config = dict(
    arch='resnet',
    model='image classifier',
    dataset='simulated telescope pictures of galaxies',
    train_examples=97500,
    image_size=32,
    crop_scale_min=1,
    horizontal_flip=False,
    targets=['kind', 'winding'],
    num_classes=[11, 2],
    norm='batchnorm',
    activation='prelu',
    padding_mode='reflect',
    depths=[2, 2, 7, 2],
    kernel_size=3,
    stem='single',
    avg_pool_shortcut=False,
    dropout=0.1,
    widths=[64, 112, 192, 336],
    loss='cross_entropy',
    init='trunc_normal_002',
    residual_init='zero_last',
    optimizer='muon',
    muon_scale='original',
    lr=0.022,
    momentum=0.9,
    nesterov=True,
    orthogonalizer='newton_schulz_5',
    adamw_lr_other_params=0.0023,
    steps=11000,
    batch_size=128,
    epochs=14.4,
    lr_schedule='cosine',
    final_lr_fraction=0.01,
    warmup_steps=550,
    weight_decay=0.05,
    adamw_weight_decay_other_params=0.01,
)
Rows from block 2 of a small image classifier, named by matrix and row number. Rows with one number belong to one channel. Each number is 50 + 15 x the weight over its row's rms, rounded and kept within 0 to 99. All counts start at 0.
After each channel's rows are labels from the 100 images, of 14976, where the channel reaches its highest value: "responds to" is what is common among them. Only what is clearly more common there than usual is listed. The data: simulated telescope pictures of galaxies. In brackets: how many of the 100, against the usual share in percent.
# convs0: first 3x3 conv, stride 2 (model.blocks.2.convs.0.weight, 112x64x3x3, each kernel summed), inputs 0-63
# convs1: second 3x3 conv (model.blocks.2.convs.1.weight, 112x112x3x3, transposed, each kernel summed), outputs 0-111

convs0.47:52 54 72 63 31 54 41 65 45 57 45 34 47 44 53 59 61 19 39 25 53 37 50 55 36 62 25 49 53 75 64 48 51 19 33 76 62 40 51 40 25 50 51 33 36 36 61 70 73 68 68 41 59 42 31 59 62 59 87 29 42 34 67 38
convs1.47:42 31 24 40 68 39 71 33 53 62 65 55 43 42 59 36 37 49 58 33 37 69 34 70 74 45 66 35 73 62 48 37 41 38 87 52 51 39 36 47 59 35 60 45 53 42 28 63 49 79 58 53 25 53 54 44 50 42 41 27 36 66 72 84 64 30 47 69 40 33 38 13 49 62 57 32 57 55 00 41 60 52 41 47 21 56 49 73 50 29 67 46 59 56 57 58 43 37 61 40 59 54 52 55 21 46 44 53 45 54 60 37
responds to: many-armed spiral (95 vs 8.8); winding: clockwise outward (68 vs 13.6)

convs0.44:45 50 69 48 29 36 47 15 66 30 33 28 42 49 19 76 49 33 64 55 37 34 62 78 57 78 47 83 47 54 61 45 35 52 43 43 58 43 55 43 44 53 61 79 52 17 66 58 48 58 49 45 46 35 46 78 34 62 62 36 61 50 58 47
convs1.44:52 46 54 67 47 33 49 28 51 64 50 84 51 34 41 51 44 68 66 39 36 74 22 67 49 28 51 46 62 49 53 23 53 20 78 75 36 68 45 46 43 30 40 49 59 48 42 55 55 62 34 60 20 73 31 08 50 47 55 39 25 63 53 68 34 61 48 65 54 33 29 21 48 70 19 48 60 58 45 43 65 68 41 72 38 56 43 46 43 26 41 36 60 33 26 53 54 37 26 72 53 57 53 54 51 51 32 48 46 29 64 58
responds to: irregular (90 vs 9.4)

convs0.62:54 57 37 68 25 51 48 34 36 62 51 16 42 32 58 69 67 37 67 40 39 48 51 67 54 43 32 57 43 64 70 45 50 08 57 83 56 62 23 51 39 29 46 47 38 71 68 30 58 66 65 52 52 32 49 69 64 28 45 57 49 31 38 49
convs1.62:35 36 29 61 76 48 68 60 66 41 60 28 68 28 58 48 50 44 38 21 47 48 54 46 54 60 51 50 47 64 34 36 40 46 65 43 57 55 55 59 54 42 51 64 30 77 34 36 66 50 53 75 19 64 22 56 66 28 43 52 66 44 60 74 53 50 38 50 41 64 71 47 68 43 07 65 62 44 40 45 46 58 33 15 31 48 29 61 47 66 57 41 66 53 58 54 01 33 47 55 70 28 58 66 32 56 21 56 50 44 70 61
responds to: many-armed spiral (98 vs 8.8); winding: anticlockwise outward (60 vs 13.4); tilted (39 vs 18.3); winding: clockwise outward (39 vs 13.6)

convs0.82:37 59 22 50 49 59 61 51 21 56 50 33 36 50 47 45 50 92 39 37 65 49 25 43 20 54 71 38 47 60 52 47 59 48 46 15 40 39 47 64 74 34 46 38 63 42 54 60 33 48 63 40 49 46 48 57 64 73 36 58 79 65 24 77
convs1.82:40 67 41 54 65 41 39 43 63 63 36 41 81 46 39 42 60 61 75 52 41 47 35 32 55 32 50 54 44 39 30 51 72 75 21 52 45 60 50 43 50 32 85 45 62 26 29 64 65 55 62 49 45 17 33 53 31 68 77 78 49 54 42 51 99 55 39 52 48 36 63 60 55 42 65 48 56 35 21 59 66 67 62 40 55 46 54 56 31 49 49 74 52 50 24 78 51 44 26 33 44 28 35 48 67 49 59 56 47 48 29 74
responds to: barred spiral (57 vs 9.1); winding: clockwise outward (36 vs 13.6); irregular (32 vs 9.4); winding: anticlockwise outward (32 vs 13.4)

convs0.21:26 36 64 58 69 47 32 28 35 90 42 30 54 54 31 47 48 32 37 43 36 53 43 44 28 36 43 26 64 51 53 34 32 64 16 46 32 39 27 40 52 38 50 52 59 88 51 60 42 54 70 50 59 50 34 58 64 39 63 32 30 52 61 39
convs1.21:49 56 35 49 42 61 29 72 45 72 46 37 87 56 60 51 35 58 56 42 46 49 40 16 28 49 68 24 43 43 64 25 88 56 33 52 40 41 56 77 49 51 42 46 52 15 38 49 33 56 64 43 38 58 42 73 43 65 88 37 50 48 43 73 47 20 61 38 61 55 05 42 51 33 61 71 35 63 51 54 59 43 36 65 68 51 30 71 53 59 79 48 55 38 44 75 57 49 54 62 53 29 42 39 43 49 55 49 58 51 37 64
responds to: barred spiral (59 vs 9.1); winding: clockwise outward (49 vs 13.6); tilted (40 vs 18.3)

convs0.8:41 42 58 24 41 63 43 31 50 42 39 33 53 46 48 69 37 30 43 54 35 44 52 71 55 67 42 47 54 77 28 53 52 54 20 52 51 63 68 46 52 34 55 56 52 71 63 04 76 59 57 82 68 23 48 61 56 49 46 72 40 25 67 52
convs1.8:49 41 54 52 59 63 29 60 73 67 56 48 82 40 70 51 52 66 44 41 42 84 50 50 51 62 23 62 38 54 51 20 65 35 78 42 60 56 56 71 59 63 49 44 49 67 27 45 51 52 29 52 54 40 66 54 33 57 67 50 30 43 66 72 68 36 20 54 11 61 60 40 49 72 40 64 81 51 23 25 70 58 56 37 53 53 46 76 44 33 40 67 43 51 29 45 57 24 45 56 61 40 59 37 55 56 33 69 22 66 72 56
responds to: many-armed spiral (95 vs 8.8); winding: clockwise outward (50 vs 13.6); winding: anticlockwise outward (45 vs 13.4)

convs0.42:50 50 63 33 54 61 74 40 43 35 51 51 58 54 31 26 46 31 49 38 65 46 53 77 57 37 53 58 42 22 59 48 47 60 48 16 38 43 74 93 41 56 50 33 49 82 72 47 49 38 42 57 52 45 47 34 32 29 78 69 48 40 49 78
convs1.42:48 46 38 56 61 42 35 55 48 35 44 50 65 55 62 73 53 55 47 48 31 28 72 63 81 34 43 42 63 58 53 53 68 76 62 65 36 54 56 66 57 48 66 70 50 43 32 39 53 51 43 42 69 43 56 20 02 26 40 37 48 40 45 37 70 33 30 69 37 54 62 57 74 47 61 48 82 48 47 68 55 46 72 43 60 57 34 64 43 21 50 39 65 28 24 47 54 13 57 47 63 60 58 55 38 52 70 62 46 91 62 34
responds to: many-armed spiral (84 vs 8.8); winding: clockwise outward (50 vs 13.6); winding: anticlockwise outward (37 vs 13.4)

convs0.34:46 54 53 45 31 52 41 44 12 68 76 62 46 46 67 57 37 60 56 21 55 65 28 77 51 49 68 33 55 48 56 39 52 74 34 48 40 20 79 36 48 45 31 47 38 47 16 67 45 53 48 46 46 57 51 50 58 65 35 65 56 73 56 84
convs1.34:48 30 80 42 33 49 40 24 36 68 52 40 55 33 40 68 51 68 67 38 57 48 57 58 53 44 65 53 80 79 58 38 69 32 60 73 46 34 38 62 38 51 61 37 41 44 55 56 64 55 48 64 62 72 58 18 36 47 79 52 35 39 65 50 30 48 63 79 25 12 68 64 53 36 47 64 55 39 49 83 58 42 67 59 68 58 40 50 52 60 34 60 53 23 27 28 38 42 40 47 38 54 61 74 44 47 56 33 45 22 24 48
responds to: barred spiral (69 vs 9.1); winding: clockwise outward (42 vs 13.6); irregular (31 vs 9.4)

convs0.4:50 57 46 46 39 88 40 21 46 35 34 50 42 35 54 49 31 41 56 41 42 44 21 69 67 21 50 50 49 41 31 42 33 64 41 38 38 63 22 94 48 08 49 53 44 28 54 49 44 39 36 42 50 40 44 42 46 33 67 37 53 50 53 52
convs1.4:50 73 60 35 55 63 77 69 53 47 37 56 86 42 50 36 46 50 60 49 53 10 55 24 29 49 64 45 35 49 53 73 53 60 36 56 53 38 39 81 49 68 47 99 46 25 88 64 34 42 47 53 37 57 30 61 31 56 68 54 33 64 57 83 50 61 59 42 67 72 50 52 51 35 54 42 49 38 58 54 72 42 79 62 45 30 66 51 44 59 59 36 66 46 45 52 59 52 62 85 55 35 40 51 40 51 46 48 43 59 49 51
responds to: many-armed spiral (61 vs 8.8); tilted (51 vs 18.3); winding: anticlockwise outward (38 vs 13.4); winding: clockwise outward (33 vs 13.6)

convs0.61:42 73 29 48 46 31 61 75 45 64 70 59 63 73 32 33 69 38 61 57 61 52 84 46 28 59 64 43 53 44 59 63 73 67 39 46 55 53 64 74 51 51 63 42 29 38 16 54 48 46 46 40 36 69 38 73 57 53 65 43 76 62 22 54
convs1.61:76 37 73 53 38 39 48 55 69 42 09 43 56 48 78 39 00 55 64 26 66 31 45 31 65 60 46 42 36 62 54 37 53 55 64 40 42 40 45 89 36 41 50 34 60 41 41 52 36 40 54 27 53 44 41 62 47 67 60 30 50 52 44 55 61 53 81 35 43 79 50 71 47 48 49 48 58 71 51 47 66 54 39 39 76 33 67 33 68 24 38 56 75 45 39 65 36 81 37 56 55 39 54 50 54 46 47 52 36 43 27 61
responds to: barred spiral (100 vs 9.1); winding: anticlockwise outward (53 vs 13.4); winding: clockwise outward (47 vs 13.6); tilted (41 vs 18.3)

convs0.79:43 50 51 73 69 50 57 80 46 61 37 49 54 82 44 29 39 48 46 53 58 42 43 54 30 67 48 37 52 43 52 54 56 04 57 68 40 34 69 45 68 92 60 36 52 58 42 24 42 38 58 45 52 49 63 36 30 41 14 64 55 37 55 57
convs1.79:60 14 57 49 62 47 43 31 46 50 58 59 43 42 35 47 44 74 66 55 59 29 31 35 54 52 51 65 70 68 55 63 57 54 30 25 50 44 50 51 64 58 64 54 41 69 30 39 65 52 40 62 57 78 70 43 63 57 50 50 59 47 40 35 24 74 78 42 55 37 10 36 42 36 61 49 44 43 42 50 41 43 36 46 62 60 57 24 43 57 66 25 46 60 53 66 32 32 55 47 80 99 48 41 71 45 49 27 38 28 63 61
responds to: barred spiral (88 vs 9.1); winding: clockwise outward (62 vs 13.6); tilted (39 vs 18.3); winding: anticlockwise outward (31 vs 13.4)

convs0.38:56 60 24 59 40 75 55 37 68 66 60 52 38 44 52 57 34 27 46 62 42 17 27 60 28 45 29 39 36 44 55 45 47 59 35 67 65 51 68 72 44 25 54 71 52 71 32 27 30 58 25 41 43 36 54 19 38 48 45 59 41 34 27 45
convs1.38:46 42 24 35 52 43 39 32 36 91 47 33 79 63 81 68 59 07 67 54 55 35 57 34 27 50 62 47 51 60 60 87 63 30 52 45 66 43 47 59 51 56 32 56 64 37 31 70 37 44 46 54 35 40 73 69 30 57 72 37 48 52 51 32 46 55 77 53 54 33 96 42 48 27 61 13 58 43 44 59 35 39 46 58 33 48 44 33 40 51 45 69 49 49 41 50 43 43 62 34 66 64 39 48 57 61 55 60 64 37 61 57
responds to: star cluster (86 vs 9.1)

convs0.68:86 49 54 37 65 53 55 52 50 33 38 20 41 45 60 47 46 42 32 26 40 27 53 52 58 53 47 55 50 39 48 45 28 35 35 51 39 57 06 81 34 73 58 58 32 43 59 64 62 45 29 60 47 79 32 34 34 50 53 40 44 70 76 49
convs1.68:54 37 51 44 47 51 41 47 29 48 18 44 75 69 41 21 65 46 40 82 32 33 48 50 93 32 41 72 64 40 39 48 34 41 74 27 56 53 40 58 62 31 54 77 53 57 40 37 76 27 44 48 50 62 57 56 39 41 44 42 52 69 45 43 39 44 33 53 32 54 56 33 40 54 08 33 40 39 24 34 37 60 38 40 59 57 48 56 61 48 24 43 68 38 44 59 61 49 54 67 51 77 24 39 73 46 42 17 31 59 66 59
responds to: irregular (51 vs 9.4); two-armed spiral (34 vs 9)

convs0.26:74 86 39 63 32 54 41 60 33 52 58 21 59 38 53 65 43 37 55 23 35 57 25 72 35 43 38 40 48 81 60 54 51 47 45 56 49 57 29 55 53 38 61 35 49 40 37 37 70 55 54 54 51 22 04 45 59 74 59 57 52 27 55 50
convs1.26:53 46 42 44 35 39 46 30 44 22 73 61 39 28 31 58 56 55 72 37 50 54 36 77 69 61 33 42 29 55 45 42 41 48 98 31 78 39 31 69 63 49 35 45 44 35 38 34 68 57 51 62 47 84 44 42 62 57 55 32 49 15 58 54 37 87 52 45 40 58 34 45 72 65 35 47 69 64 55 51 59 48 55 46 23 31 52 50 60 59 77 56 55 80 68 45 51 55 61 40 41 65 54 63 65 53 26 39 21 53 48 59
responds to: many-armed spiral (91 vs 8.8); winding: clockwise outward (71 vs 13.6)

convs0.101:26 70 46 47 14 33 51 46 50 30 73 55 56 60 49 54 41 32 39 39 65 67 37 28 35 77 62 32 55 72 48 42 64 64 66 45 56 36 64 61 36 32 56 59 35 46 35 19 56 57 75 50 61 37 32 78 74 51 45 57 62 49 27 39
convs1.101:56 41 50 45 45 58 40 27 33 70 43 57 29 77 36 51 40 51 62 36 50 46 62 61 38 55 58 35 83 65 55 52 60 49 18 35 66 74 59 51 44 59 44 47 62 36 90 52 35 36 66 38 71 35 54 62 45 35 46 49 99 74 66 54 64 54 32 43 63 43 54 29 40 48 44 62 63 50 31 30 43 25 70 67 46 54 67 63 49 63 31 68 19 94 63 66 58 50 38 43 27 47 40 60 57 53 55 59 59 48 49 66
responds to: barred spiral (50 vs 9.1); irregular (38 vs 9.4)

convs0.50:64 55 22 71 44 59 55 56 52 28 38 80 44 40 39 60 56 37 69 45 42 55 27 58 35 40 49 56 34 70 47 50 38 52 49 70 59 49 63 58 38 27 56 67 48 70 44 16 46 44 31 52 57 21 29 24 64 22 69 48 48 38 16 47
convs1.50:50 54 24 43 51 79 60 48 46 65 50 37 74 38 63 43 66 37 54 44 39 44 47 42 57 42 53 20 55 50 19 74 65 64 44 70 44 61 35 46 48 40 63 41 49 47 67 30 31 56 69 25 55 59 55 76 45 44 68 49 20 62 55 52 74 46 55 57 65 71 44 47 60 50 46 16 75 36 50 51 53 41 41 28 67 52 31 46 21 88 51 39 60 37 68 24 49 58 72 53 46 76 69 90 66 54 51 64 39 59 76 53
responds to: many-armed spiral (44 vs 8.8); winding: clockwise outward (33 vs 13.6); winding: anticlockwise outward (32 vs 13.4); edge-on disc (30 vs 9.3)